A small image classifier, trained from scratch: 36300 steps.
Rows from block 5 of a small image classifier, named by matrix and row number. Each number is 200 + 40 x the weight over its row's rms, rounded and kept within 0 to 999. All counts start at 0. After the name is the row's rms in percent of the matrix's.
After each channel's rows are labels from the 100 images, of 14848, where the channel reaches its highest value: "top examples" is what is common among them. Only what is clearly more common there than usual is listed. The data: drawn branching plants. In brackets: how many of the 100, against the usual share in percent.
# conv: 3x3 conv (model.blocks.5.conv.weight, 192x192x3x3, each kernel summed), inputs 96-191

conv.188,087,210,186,174,211,186,152,234,198,204,139,197,159,203,221,279,206,241,198,212,145,187,201,282,204,287,217,121,134,159,275,194,176,159,185,199,232,209,241,244,174,145,198,196,158,191,228,230,150,242,272,145,177,251,179,185,234,165,128,157,186,206,238,263,231,151,175,182,191,122,141,197,205,144,211,212,248,185,199,207,181,184,185,212,230,117,155,204,262,175,164,167,196,256,281,177,225
top examples: red berries (69 vs 16.8); leaning left (53 vs 17.2)

conv.81,097,173,286,204,195,187,183,220,198,219,139,234,178,178,201,148,178,222,236,192,193,211,211,226,215,169,155,222,226,172,204,212,198,131,189,182,188,245,200,170,162,168,172,235,193,251,181,252,151,194,134,164,177,247,178,167,254,211,143,172,130,186,190,312,136,201,182,206,142,169,116,211,266,188,136,272,186,262,167,207,228,152,250,166,145,90,188,185,192,210,172,87,189,208,130,151,173
top examples: red berries (100 vs 16.8); narrow (46 vs 16.7)

conv.26,081,243,190,186,164,140,196,206,181,131,214,207,155,181,189,176,333,189,240,206,302,185,194,231,248,234,158,114,142,265,214,130,181,194,173,219,212,201,213,207,224,196,189,246,175,118,311,241,253,240,149,226,177,293,244,191,207,240,161,191,202,254,230,166,159,211,219,233,207,157,244,199,103,149,188,152,201,109,190,226,270,202,217,199,264,191,217,302,219,157,212,183,156,217,159,191,188
top examples: pink blossoms (100 vs 16.6)

conv.173,099,218,206,184,174,207,232,154,229,204,204,195,185,290,183,126,157,111,204,239,191,203,203,186,158,203,206,165,143,176,208,167,315,208,223,168,181,181,174,204,256,231,230,227,193,146,148,184,191,208,279,186,260,200,218,268,144,196,156,233,169,205,213,165,187,171,229,184,162,287,220,247,210,302,205,108,194,170,111,194,223,254,238,238,155,131,218,140,203,259,233,199,106,228,243,237,94
top examples: autumn leaves (100 vs 16.6); wide (37 vs 16.6)

conv.28,135,222,219,171,82,143,169,158,209,142,158,177,237,212,155,185,177,223,196,222,147,258,208,165,183,204,184,185,160,214,164,232,183,192,162,172,160,207,188,154,198,195,167,166,215,207,189,251,171,162,194,150,227,201,183,140,290,174,262,158,169,164,178,170,187,177,221,173,243,174,199,277,151,262,214,275,250,161,186,184,195,179,213,292,253,133,210,196,157,156,184,254,333,214,258,179,127
top examples: white flowers (100 vs 17.1)

conv.55,150,198,249,239,117,211,163,235,201,198,154,247,178,144,204,210,193,253,232,213,167,219,148,173,216,253,173,288,176,207,247,167,180,204,184,180,166,139,203,226,165,151,222,190,211,215,193,260,210,170,218,124,235,196,237,153,227,173,183,149,169,187,178,272,70,168,210,162,127,188,164,175,215,148,202,258,182,219,151,204,221,202,187,227,236,205,167,209,199,160,199,180,212,135,205,174,166
top examples: red berries (100 vs 16.8); leaning left (54 vs 17.2)

conv.122,076,160,281,243,193,210,241,103,207,214,164,256,64,229,232,119,229,235,200,207,228,230,279,214,176,178,159,233,269,212,207,208,174,189,268,196,201,177,191,243,145,201,240,254,195,163,215,207,173,192,162,194,168,204,159,185,208,182,139,286,170,208,201,139,195,235,259,211,178,139,153,211,314,165,146,246,261,195,261,212,153,213,176,188,177,166,208,139,190,205,237,181,148,157,138,214,247
top examples: red berries (95 vs 16.8); leaning right (43 vs 16.6)

conv.67,080,236,170,173,144,248,169,211,196,185,209,198,174,174,157,174,343,179,181,216,308,186,147,209,216,187,191,232,209,255,192,244,186,164,148,232,171,204,230,153,177,253,222,213,172,214,269,172,207,232,156,259,203,291,241,189,228,259,248,204,226,281,156,160,217,313,179,219,217,231,225,172,151,246,189,201,265,135,222,195,199,193,107,185,182,161,220,265,162,169,138,112,238,198,235,189,201
top examples: pink blossoms (100 vs 16.6); narrow (37 vs 16.7)

conv.140,089,143,172,207,238,212,194,204,194,124,169,196,115,204,200,216,221,124,298,200,207,232,155,201,217,165,160,136,190,217,156,150,187,225,210,126,224,186,180,136,161,220,173,204,213,173,227,151,194,258,185,178,150,199,188,206,199,228,147,185,254,165,224,200,144,234,187,213,93,226,187,109,199,185,299,276,190,174,219,220,223,211,159,244,221,264,202,204,197,184,239,97,183,175,235,233,165
top examples: pink blossoms (100 vs 16.6); leaning left (52 vs 17.2)

conv.124,107,147,200,251,252,188,190,231,200,268,149,165,77,186,189,225,200,160,209,214,210,241,206,181,216,191,263,204,233,200,136,186,183,197,173,229,148,201,190,144,197,255,195,197,209,194,257,244,241,203,136,223,170,202,200,120,246,179,106,200,217,189,205,272,195,227,239,229,176,212,195,261,310,215,154,219,235,241,250,191,197,190,148,81,140,244,200,183,210,230,198,211,145,213,152,155,227
top examples: red berries (100 vs 16.8); narrow (65 vs 16.7)

conv.20,124,182,205,243,264,211,223,264,169,308,185,192,241,167,199,216,150,158,228,258,205,215,265,254,174,254,246,162,277,162,163,193,171,185,165,250,204,174,266,143,226,246,149,203,276,190,273,169,207,225,112,199,180,145,193,132,117,129,190,221,216,122,172,250,179,210,192,224,185,192,205,232,343,208,241,196,226,274,166,216,250,166,211,196,231,209,190,180,200,159,161,178,219,205,208,156,197
top examples: red berries (100 vs 16.8); two-way forks (71 vs 42.9); narrow (61 vs 16.7)

conv.42,118,194,122,211,184,286,175,233,192,227,218,203,119,195,218,273,244,243,161,186,210,201,172,212,265,194,180,203,216,200,220,165,177,70,186,162,207,133,211,194,131,191,187,208,219,182,256,246,209,243,254,190,239,233,175,181,249,219,116,206,260,257,144,221,187,219,169,181,168,278,95,178,183,225,230,246,188,231,223,200,239,184,201,132,162,156,237,215,208,131,163,163,203,188,217,187,190
top examples: pink blossoms (100 vs 16.6); three-way forks (87 vs 57.1); leaning right (41 vs 16.6)

conv.9,084,232,189,248,191,138,162,286,246,177,193,179,152,199,199,205,271,134,216,200,241,187,285,196,231,209,118,197,184,250,174,208,148,211,210,208,159,177,202,151,154,215,212,272,191,150,255,204,253,255,171,197,212,232,266,177,225,238,126,216,220,219,242,212,194,194,179,218,144,212,162,126,91,184,172,247,253,155,92,225,269,205,208,200,251,135,261,274,189,202,177,79,126,201,149,154,198
top examples: pink blossoms (100 vs 16.6); night (45 vs 20.6); leaning left (38 vs 17.2)

conv.105,084,170,295,185,153,242,164,156,215,228,234,151,181,196,168,190,257,212,195,187,202,246,218,233,206,115,211,192,232,182,227,223,265,170,254,179,237,178,184,167,238,261,170,245,226,195,274,226,236,184,158,174,188,238,193,138,216,178,178,162,185,179,211,210,200,237,192,208,116,252,253,258,134,278,140,196,195,159,238,186,170,215,263,104,208,109,167,216,227,236,90,144,218,243,288,232,153
top examples: white flowers (56 vs 17.1); pink blossoms (44 vs 16.6)

conv.127,101,168,259,224,229,241,214,208,249,160,251,182,193,209,278,206,167,219,164,251,176,211,216,192,199,164,208,134,216,222,159,129,207,159,240,198,181,209,195,209,227,232,182,178,202,191,184,222,154,165,126,197,222,220,189,170,249,203,177,167,214,137,157,220,256,201,209,249,193,252,278,108,144,220,195,235,231,223,242,206,166,209,219,82,204,124,239,142,195,156,48,197,278,195,254,160,241
top examples: white flowers (100 vs 17.1); leaning left (46 vs 17.2)

conv.6,096,66,251,160,165,247,229,167,220,172,275,221,242,263,180,237,214,152,207,222,168,172,234,188,249,280,169,254,212,179,225,216,304,117,244,259,180,143,213,247,177,198,181,179,247,169,223,271,212,202,208,156,245,203,121,294,249,173,248,205,226,214,207,220,192,181,218,225,241,156,193,244,220,241,200,194,226,232,107,244,204,270,232,182,173,177,228,179,232,183,208,206,225,190,164,235,183
top examples: autumn leaves (100 vs 16.6); spreading (39 vs 16.2)

conv.103,081,174,184,210,146,188,184,174,233,208,213,216,177,181,183,260,294,174,213,199,197,214,212,218,317,217,197,246,154,253,213,231,222,185,201,192,192,213,190,184,166,233,197,262,231,187,289,217,267,235,185,246,232,282,165,154,210,263,196,227,248,243,206,208,170,233,218,255,148,155,224,225,117,192,204,210,218,160,205,207,243,196,205,187,330,193,262,267,189,217,118,205,149,195,132,185,134
top examples: pink blossoms (100 vs 16.6); night (47 vs 20.6); leaning left (38 vs 17.2)

conv.155,082,157,254,206,145,207,313,165,289,175,264,141,177,234,221,176,209,209,273,187,200,188,176,182,224,193,208,201,189,171,197,238,259,198,271,254,193,185,181,290,207,146,157,193,190,180,199,257,235,195,213,200,202,189,218,290,170,198,172,178,164,201,207,166,220,179,239,201,155,191,142,185,152,232,151,135,253,155,225,199,196,286,162,194,148,165,208,217,211,196,204,201,238,173,140,204,203
top examples: autumn leaves (100 vs 16.6)

conv.133,113,271,176,212,183,126,186,162,190,191,215,183,157,212,192,164,211,143,281,209,177,189,236,180,160,233,202,149,226,215,158,108,220,167,207,181,141,173,175,174,189,215,180,217,238,182,184,159,185,205,231,163,134,246,129,158,161,161,194,165,65,197,88,166,199,154,169,214,190,215,199,113,199,223,75,182,223,164,219,183,132,187,180,156,147,156,196,207,172,175,123,175,217,190,205,154,200
top examples: white flowers (100 vs 17.1); three-way forks (90 vs 57.1); spreading (37 vs 16.2)

conv.123,088,239,160,160,164,162,167,144,190,192,166,212,150,180,202,250,241,139,240,216,246,133,259,203,266,215,216,188,205,210,162,152,166,196,193,214,186,192,203,152,201,259,209,259,241,164,234,189,261,228,144,223,153,242,224,231,228,208,168,250,226,201,217,144,215,198,213,289,183,150,186,183,124,217,229,200,158,108,135,173,308,185,224,212,251,270,266,267,182,176,198,124,146,210,169,169,179
top examples: pink blossoms (100 vs 16.6); night (43 vs 20.6)

conv.157,088,160,268,278,179,173,190,251,250,189,206,195,111,170,255,228,157,174,167,238,195,203,187,200,245,144,221,185,234,241,250,217,215,165,188,201,250,213,253,137,189,202,180,186,275,147,198,207,280,185,113,257,183,192,197,158,247,196,232,207,226,133,182,243,214,205,266,145,219,158,197,188,302,205,158,231,267,246,186,240,112,242,200,122,281,132,181,193,154,169,178,181,176,176,202,169,225
top examples: red berries (100 vs 16.8); two-way forks (70 vs 42.9); leaning right (40 vs 16.6)

conv.98,113,302,167,190,169,181,209,197,197,196,230,200,119,240,166,87,160,120,203,171,204,207,221,169,170,129,135,187,198,183,176,215,251,146,240,200,197,131,154,164,171,198,157,213,173,160,159,187,121,174,175,186,195,199,136,261,140,180,189,125,149,204,157,164,180,215,225,208,148,142,222,260,213,222,164,157,171,171,164,213,193,219,211,184,195,198,157,160,182,211,212,152,113,185,215,194,189
top examples: autumn leaves (100 vs 16.6)

conv.58,083,110,208,214,160,202,268,225,229,245,273,179,192,187,157,242,215,156,218,210,158,170,260,148,230,291,160,163,188,178,192,253,215,166,257,210,169,168,234,276,232,155,230,179,184,174,191,272,205,214,183,194,243,200,172,256,189,194,222,213,219,218,163,196,147,200,207,219,81,193,169,206,136,232,242,146,233,199,210,200,213,310,248,80,165,142,216,183,235,182,169,210,280,235,143,193,156
top examples: autumn leaves (100 vs 16.6); leaning left (37 vs 17.2)

conv.139,082,172,181,186,175,212,215,217,236,212,180,182,156,240,177,151,225,169,229,255,233,220,251,202,234,212,137,161,171,254,178,114,235,204,274,156,254,251,230,151,155,160,224,178,181,185,231,216,149,250,145,140,257,207,273,212,208,235,150,157,177,190,178,225,148,254,173,294,203,226,307,180,173,130,266,184,181,184,269,164,164,226,159,175,174,161,217,222,202,199,155,165,171,167,180,240,132
top examples: red berries (100 vs 16.8); narrow (82 vs 16.7)

conv.50,097,226,259,211,225,193,208,161,232,204,257,213,232,244,127,206,261,193,225,190,278,220,211,232,253,166,180,188,184,214,198,168,234,135,229,197,210,153,157,227,148,200,151,256,189,152,305,242,287,216,135,214,204,203,227,227,113,216,161,196,273,296,169,204,155,251,237,142,137,313,151,197,149,259,210,204,149,198,303,165,133,190,169,136,287,182,195,224,264,191,130,202,206,183,176,186,225
top examples: pink blossoms (100 vs 16.6); night (45 vs 20.6)

conv.13,088,181,251,197,142,139,167,144,256,186,229,113,210,173,238,197,278,171,235,205,215,243,194,193,272,172,169,223,148,216,187,155,200,137,198,172,189,196,221,231,185,211,199,279,167,215,286,182,208,275,155,225,212,219,222,161,215,262,171,188,163,264,188,192,147,190,180,175,159,267,226,170,148,233,202,230,146,244,301,136,144,210,226,80,187,144,180,271,198,136,197,176,177,237,189,196,197
top examples: pink blossoms (100 vs 16.6); night (42 vs 20.6)

conv.73,074,117,219,177,229,172,252,204,273,159,220,217,113,297,179,151,191,240,273,218,148,153,166,190,197,182,233,198,219,184,219,237,294,198,234,227,242,211,190,330,126,235,194,185,229,241,217,186,143,223,232,163,250,169,160,230,195,181,230,185,159,200,211,180,197,176,246,174,206,148,198,260,128,240,246,186,241,186,212,197,232,315,193,153,250,125,199,231,231,259,180,214,203,231,190,162,163
top examples: autumn leaves (100 vs 16.6); spreading (45 vs 16.2)

conv.12,080,172,206,179,202,209,205,214,174,162,212,196,143,239,204,199,302,237,176,162,235,222,188,220,265,230,168,185,146,271,241,160,175,186,195,231,163,183,227,156,183,225,200,252,173,168,272,221,276,278,220,275,187,227,225,238,292,239,179,180,194,278,176,144,210,220,225,235,205,191,211,219,142,147,135,189,195,133,186,197,230,205,222,190,299,198,247,268,221,169,189,201,162,177,155,160,210
top examples: pink blossoms (100 vs 16.6); night (49 vs 20.6)

conv.138,075,183,200,239,171,225,179,193,202,93,179,145,186,194,171,199,316,189,181,234,323,164,178,215,274,173,193,186,133,241,191,201,199,205,222,178,188,201,217,205,195,203,210,267,224,163,331,232,253,243,203,205,202,256,227,190,166,191,171,180,257,216,254,207,157,226,191,292,169,154,253,200,128,156,197,234,160,198,164,211,234,191,179,212,307,195,285,300,171,214,143,199,155,213,146,178,136
top examples: pink blossoms (100 vs 16.6); night (43 vs 20.6)

conv.76,077,202,204,203,107,186,185,197,173,157,190,228,201,186,174,154,290,173,220,249,256,169,188,246,244,199,148,206,156,237,228,184,217,205,187,122,232,209,198,183,167,251,161,267,164,191,284,203,226,294,162,237,217,252,212,160,156,237,149,179,240,222,216,231,172,229,193,220,146,167,203,187,134,168,214,223,194,154,185,192,226,214,179,171,311,148,257,308,142,222,159,163,148,244,191,182,223
top examples: pink blossoms (100 vs 16.6); leaning left (56 vs 17.2)

conv.99,123,199,185,199,256,183,193,183,183,162,204,175,130,188,213,150,147,208,144,173,212,233,256,159,187,150,159,130,153,131,223,204,279,190,203,192,188,204,175,181,132,182,185,204,167,238,145,220,223,204,215,206,180,263,148,244,197,233,154,176,123,190,204,182,141,180,216,154,207,86,265,281,186,145,139,299,187,220,182,187,249,218,275,244,141,164,128,209,210,213,235,133,213,306,138,186,218
top examples: red berries (100 vs 16.8); leaning right (36 vs 16.6)

conv.68,094,182,158,242,175,200,190,205,181,270,171,228,177,194,173,216,250,154,116,213,204,203,173,259,263,273,204,223,158,239,157,161,229,84,178,215,231,255,233,198,181,167,252,272,169,199,304,229,260,217,190,190,242,295,205,191,198,246,203,187,259,268,185,174,248,259,192,162,231,198,132,218,123,235,190,232,193,136,216,266,246,196,211,153,278,173,198,227,258,117,165,154,220,199,184,206,129
top examples: pink blossoms (100 vs 16.6); night (44 vs 20.6)

conv.1,114,208,212,186,182,131,169,208,217,198,167,154,198,211,153,180,190,171,175,172,228,92,84,202,156,226,132,219,205,138,164,223,260,224,179,151,181,222,205,168,248,257,170,169,183,179,188,169,170,181,177,167,206,163,209,170,174,186,234,135,269,153,203,174,258,179,202,193,227,226,194,295,193,226,177,188,185,171,161,227,128,221,244,118,126,170,183,172,206,229,286,209,194,203,98,140,235
top examples: red berries (98 vs 16.8); spreading (39 vs 16.2)

conv.109,110,210,168,162,145,186,159,186,242,192,179,258,129,147,236,232,200,143,240,206,196,196,200,169,185,207,142,269,140,198,138,256,201,240,173,118,150,198,172,190,181,88,237,225,189,231,201,183,239,190,239,145,205,184,208,221,175,175,215,179,177,204,203,232,166,175,117,196,229,168,181,191,199,147,177,150,199,192,254,202,202,158,210,260,144,278,151,189,173,214,237,121,285,140,256,175,203
top examples: red berries (100 vs 16.8); narrow (49 vs 16.7)

conv.15,110,161,271,215,208,196,213,217,157,201,222,201,103,216,162,181,182,195,176,204,207,213,191,183,179,229,174,165,184,235,178,137,269,133,249,191,199,227,208,224,233,236,239,235,229,206,214,181,168,212,212,156,197,211,219,249,244,196,134,183,137,211,82,249,159,191,226,183,39,193,190,133,151,211,203,143,151,159,212,214,227,257,96,96,217,195,223,215,204,205,206,155,181,165,190,220,128
top examples: autumn leaves (100 vs 16.6); leaning left (42 vs 17.2); spreading (38 vs 16.2)

conv.3,083,181,178,187,175,193,185,194,185,119,178,146,123,197,160,193,265,159,211,249,234,204,231,279,257,197,193,197,171,274,217,208,241,193,200,184,210,222,231,216,193,205,194,285,195,188,314,250,214,265,185,229,184,242,255,207,208,249,176,176,242,243,198,171,212,242,173,293,180,147,215,164,126,175,140,182,193,152,191,165,275,200,188,189,268,216,247,254,145,192,222,184,126,234,147,148,171
top examples: pink blossoms (100 vs 16.6)

conv.25,075,159,206,184,186,172,189,174,229,215,163,165,197,210,191,213,329,192,228,231,244,205,245,208,232,174,161,195,169,219,215,271,205,187,219,176,196,172,232,210,120,240,264,262,210,221,266,149,248,280,227,206,226,265,194,195,237,216,166,215,217,235,188,219,256,224,189,286,175,170,223,197,151,186,187,251,208,169,123,205,241,177,215,154,287,145,254,234,239,165,187,166,146,162,154,157,132
top examples: pink blossoms (100 vs 16.6); night (48 vs 20.6)

conv.30,109,203,257,222,206,221,213,193,209,174,186,227,201,174,218,286,221,195,203,220,186,284,270,276,195,185,234,209,191,227,182,128,178,170,212,262,220,188,179,185,237,211,186,214,213,99,219,205,319,227,115,166,211,187,254,189,183,194,136,148,191,207,137,122,128,219,149,219,79,248,237,155,169,195,217,217,233,134,259,217,168,189,131,199,209,261,237,234,191,189,92,113,173,179,248,188,191
top examples: pink blossoms (82 vs 16.6); night (46 vs 20.6)

conv.94,107,118,164,258,199,205,171,245,135,195,112,241,93,123,207,225,137,167,143,201,174,186,219,202,153,210,278,170,253,213,240,209,203,172,210,253,189,188,199,88,142,251,183,197,209,197,202,187,232,246,143,201,191,200,145,194,216,200,102,198,179,159,232,210,170,236,235,178,180,230,224,120,252,231,140,184,218,193,167,204,257,215,217,181,129,203,184,173,211,199,199,163,133,207,150,200,206
top examples: red berries (100 vs 16.8); narrow (47 vs 16.7)

conv.107,111,218,177,182,196,140,204,182,248,172,172,107,129,148,131,151,213,166,228,226,185,221,259,182,191,176,186,159,191,230,167,219,201,155,232,156,158,135,190,185,160,208,175,210,214,164,193,214,240,186,132,244,224,155,190,169,163,195,160,229,133,168,144,201,187,183,228,219,200,161,236,179,224,184,170,228,179,171,192,170,207,271,240,168,132,119,160,232,202,171,150,114,201,233,207,236,158
top examples: red berries (62 vs 16.8); autumn leaves (38 vs 16.6)

conv.69,082,178,131,186,219,195,266,104,156,212,215,185,244,268,151,180,153,123,172,223,207,236,238,212,221,150,154,250,253,217,207,239,152,228,221,245,255,219,289,189,182,229,231,185,235,205,225,237,173,228,108,289,219,209,185,239,180,240,186,199,231,181,216,167,204,198,225,188,211,216,205,200,349,227,257,182,238,228,234,218,239,278,219,187,199,159,158,192,206,118,202,196,170,207,145,204,214
top examples: red berries (91 vs 16.8); narrow (60 vs 16.7)

conv.2,103,76,198,180,213,202,179,236,183,191,166,264,114,208,171,184,154,223,241,183,270,213,218,190,271,209,199,158,183,197,245,207,283,173,172,211,206,135,189,203,241,196,199,183,215,177,203,235,196,192,185,226,154,196,214,150,225,209,125,193,179,180,157,249,188,195,212,172,178,158,181,182,183,137,140,173,205,151,174,193,165,242,171,116,198,226,181,168,185,170,141,224,139,195,149,158,174
top examples: red berries (100 vs 16.8); leaning right (41 vs 16.6); narrow (41 vs 16.7)

conv.32,083,182,180,176,226,173,216,182,223,192,204,194,167,167,240,191,274,179,246,236,219,186,267,227,300,182,166,138,177,245,223,174,213,164,187,213,193,145,204,169,115,221,248,299,215,192,263,189,273,207,189,204,196,260,250,201,204,225,176,200,245,227,187,204,154,204,199,256,208,127,165,200,104,140,202,224,229,143,179,200,261,204,218,203,300,197,295,235,189,215,157,158,133,156,139,175,176
top examples: pink blossoms (100 vs 16.6); night (49 vs 20.6)

conv.53,145,190,180,225,221,142,188,182,143,195,216,223,238,187,152,175,192,222,159,187,202,261,172,188,191,217,178,207,102,209,146,178,197,195,206,145,180,159,222,139,203,219,184,213,165,160,179,159,209,191,184,126,196,193,165,251,155,192,229,125,142,204,172,114,180,237,185,226,243,138,144,239,270,207,148,246,175,190,123,183,202,198,249,158,186,75,169,206,159,268,219,226,131,325,175,183,195
top examples: red berries (100 vs 16.8); narrow (68 vs 16.7)

conv.83,063,189,188,190,247,207,206,211,232,166,204,206,248,224,114,171,222,196,204,258,185,214,208,214,167,160,225,228,161,209,204,106,202,182,262,211,236,192,177,270,179,174,186,225,240,169,253,188,207,175,151,213,233,197,245,145,190,229,133,224,180,136,184,171,196,255,252,179,156,201,168,189,221,218,244,197,154,183,169,257,222,227,196,135,215,128,252,163,246,146,224,169,189,291,149,187,187
top examples: autumn leaves (100 vs 16.6); spreading (45 vs 16.2)

conv.144,106,214,157,203,154,253,219,145,230,245,242,164,149,253,177,192,208,181,198,222,175,200,189,198,227,165,183,166,213,249,213,156,251,211,224,177,230,251,202,178,209,242,210,255,189,188,190,143,170,224,187,224,210,223,241,221,158,253,133,192,169,226,173,189,141,210,173,191,12,205,217,136,207,243,292,197,204,185,134,173,246,197,166,186,156,238,225,203,201,161,234,151,60,186,232,230,180
top examples: autumn leaves (79 vs 16.6)

conv.135,081,186,168,215,121,204,184,180,220,242,169,227,200,247,195,218,224,169,204,219,201,224,210,209,315,191,229,254,159,250,192,255,223,158,220,230,179,168,213,174,194,220,183,278,237,204,317,232,279,252,196,245,196,270,214,209,211,192,183,195,282,248,212,167,195,161,223,253,157,156,183,228,99,244,167,231,229,91,188,230,281,211,249,239,287,204,278,261,206,191,187,181,192,161,164,183,133
top examples: pink blossoms (100 vs 16.6); narrow (38 vs 16.7)

conv.48,083,176,169,193,111,175,183,231,190,184,218,241,165,182,207,188,271,230,186,206,252,199,209,250,248,213,170,177,189,272,237,215,185,199,226,187,207,195,216,201,197,212,191,256,203,197,241,261,217,186,216,211,194,287,167,194,288,218,188,194,232,250,171,219,161,202,199,222,175,142,172,218,121,167,193,163,207,95,206,223,216,162,199,236,326,215,207,282,186,153,213,184,158,212,139,158,190
top examples: pink blossoms (100 vs 16.6); night (53 vs 20.6)

conv.70,088,172,243,203,205,160,188,215,237,254,190,146,111,147,231,191,183,230,143,229,150,174,250,150,272,109,262,160,195,243,241,219,269,210,200,215,198,198,218,204,162,161,237,219,223,148,219,196,202,246,272,198,140,166,186,170,207,162,157,201,213,206,219,193,219,165,168,181,93,231,191,106,163,144,149,146,190,131,202,206,176,192,237,203,161,228,199,190,207,249,126,121,187,264,285,286,251
top examples: white flowers (52 vs 17.1); autumn leaves (48 vs 16.6); leaning left (37 vs 17.2)

conv.8,081,180,179,234,220,230,204,196,184,238,183,239,157,210,208,173,180,262,184,197,190,146,192,169,230,228,260,128,223,184,239,229,233,244,205,200,240,200,186,226,137,246,179,276,208,152,167,216,220,209,138,268,138,234,183,141,219,161,231,223,183,194,259,241,224,199,241,183,173,205,218,142,247,151,174,281,213,134,153,213,198,254,214,140,137,229,224,208,242,167,154,173,217,206,178,225,208
top examples: autumn leaves (100 vs 16.6); wide (40 vs 16.6)

conv.4,075,176,225,212,289,150,184,188,206,213,174,193,170,245,199,196,80,147,162,209,248,273,190,218,181,209,234,60,234,188,137,192,105,170,143,208,188,170,204,193,206,244,228,182,147,248,139,177,159,213,172,227,147,179,212,189,157,226,264,173,192,160,168,240,251,170,214,195,138,164,201,185,320,212,217,244,186,197,229,196,211,219,147,159,198,163,163,173,219,218,157,229,222,143,205,178,279
top examples: red berries (100 vs 16.8); narrow (52 vs 16.7)

conv.125,092,301,190,164,198,277,129,216,280,185,134,165,218,282,258,185,285,236,254,194,209,191,177,201,186,184,157,157,161,184,232,204,197,157,258,218,197,122,193,174,127,162,183,253,202,209,240,219,234,176,220,198,264,236,174,175,208,239,129,253,216,271,165,130,163,210,223,226,162,174,174,130,196,178,169,209,226,197,179,103,215,181,206,205,245,112,166,266,191,153,210,126,243,252,173,209,174
top examples: autumn leaves (65 vs 16.6); night (47 vs 20.6); wide (38 vs 16.6)

conv.21,078,166,185,149,204,211,193,219,196,150,173,206,168,155,178,243,268,258,242,229,301,182,222,252,268,233,199,154,193,241,181,213,181,229,215,234,206,214,179,192,207,261,216,228,220,187,267,199,266,238,185,210,189,295,266,191,212,253,171,220,228,231,244,240,170,260,172,260,212,173,250,180,106,179,183,185,192,141,208,184,341,199,201,229,328,175,202,264,190,168,197,163,152,222,104,176,210
top examples: pink blossoms (100 vs 16.6); night (44 vs 20.6)

conv.171,080,160,225,178,148,187,207,115,211,181,203,250,156,144,260,236,234,174,147,278,227,197,224,215,237,258,201,201,171,206,267,174,203,200,214,222,184,188,197,201,145,189,243,233,251,127,240,233,267,220,129,188,222,211,179,193,147,195,85,155,201,194,237,234,212,192,205,236,201,197,190,194,219,179,207,270,196,188,219,176,141,207,152,166,203,194,198,207,213,153,159,138,183,237,159,266,218
top examples: pink blossoms (98 vs 16.6); narrow (39 vs 16.7)

conv.44,096,196,232,168,189,213,211,172,191,157,201,143,245,168,201,185,272,199,160,208,232,250,193,177,217,187,157,152,216,203,208,137,164,73,180,195,228,261,192,177,259,193,266,276,187,245,266,199,187,211,194,168,192,217,255,180,203,240,160,221,197,262,155,214,183,219,206,252,146,290,197,129,182,234,182,233,201,148,218,199,192,177,148,103,241,179,208,220,214,175,156,116,329,215,333,242,139
top examples: pink blossoms (100 vs 16.6); narrow (37 vs 16.7)

conv.181,144,97,175,158,191,164,212,228,215,187,172,168,191,213,179,206,162,132,190,195,213,194,129,246,233,248,230,232,219,201,206,125,149,155,243,251,212,189,196,218,153,187,214,154,225,220,183,171,211,221,132,222,162,149,197,205,192,190,199,248,219,166,263,213,129,200,168,194,164,198,201,146,320,153,254,120,192,282,186,182,250,187,182,115,168,174,134,187,214,143,235,234,171,195,143,223,177
top examples: red berries (100 vs 16.8); leaning left (50 vs 17.2)

conv.120,104,195,249,171,169,217,196,173,218,238,216,150,180,247,263,260,164,268,205,205,157,184,213,213,216,173,234,183,219,222,145,160,210,125,184,230,218,249,224,188,216,212,201,145,214,312,201,261,162,164,120,206,210,181,166,172,251,206,164,183,178,181,179,204,200,222,191,298,175,231,297,135,129,262,217,247,262,141,334,222,154,185,153,149,201,57,204,181,217,224,132,176,277,172,236,145,242
top examples: white flowers (100 vs 17.1); spreading (36 vs 16.2)

conv.128,101,216,181,177,176,201,181,189,233,188,181,225,164,160,224,210,234,178,188,202,176,166,174,247,289,217,143,212,190,193,207,162,225,163,203,199,235,231,198,177,151,158,215,262,152,248,248,175,282,242,241,149,228,183,187,142,142,236,278,195,203,222,227,277,241,185,157,285,238,159,282,158,154,212,198,157,138,204,142,151,248,176,140,168,198,149,169,229,177,242,249,119,259,193,271,167,244
top examples: pink blossoms (100 vs 16.6); thick trunk (63 vs 32.5)

conv.145,104,208,220,237,226,147,255,215,217,272,208,174,215,202,158,206,203,237,235,251,197,189,233,235,208,167,284,203,280,131,182,235,239,159,197,258,269,226,235,144,180,200,221,213,261,212,212,209,173,217,137,196,193,194,248,176,170,172,264,209,213,120,187,218,185,179,209,211,173,216,198,212,363,223,173,187,223,237,115,202,217,218,220,165,258,178,184,184,243,223,134,147,177,201,200,209,178
top examples: red berries (100 vs 16.8); narrow (40 vs 16.7)

conv.65,123,253,152,176,155,175,144,175,218,199,192,153,184,258,275,173,201,195,230,206,178,177,227,167,185,215,248,210,214,182,176,247,174,221,190,199,168,152,175,152,173,96,216,188,218,242,205,216,229,141,317,111,249,214,160,199,242,169,241,224,221,174,156,155,297,185,163,200,246,159,179,201,191,142,186,258,225,167,146,185,237,197,226,236,191,189,159,175,132,179,217,264,236,236,202,203,141
top examples: autumn leaves (99 vs 16.6); leaning left (39 vs 17.2)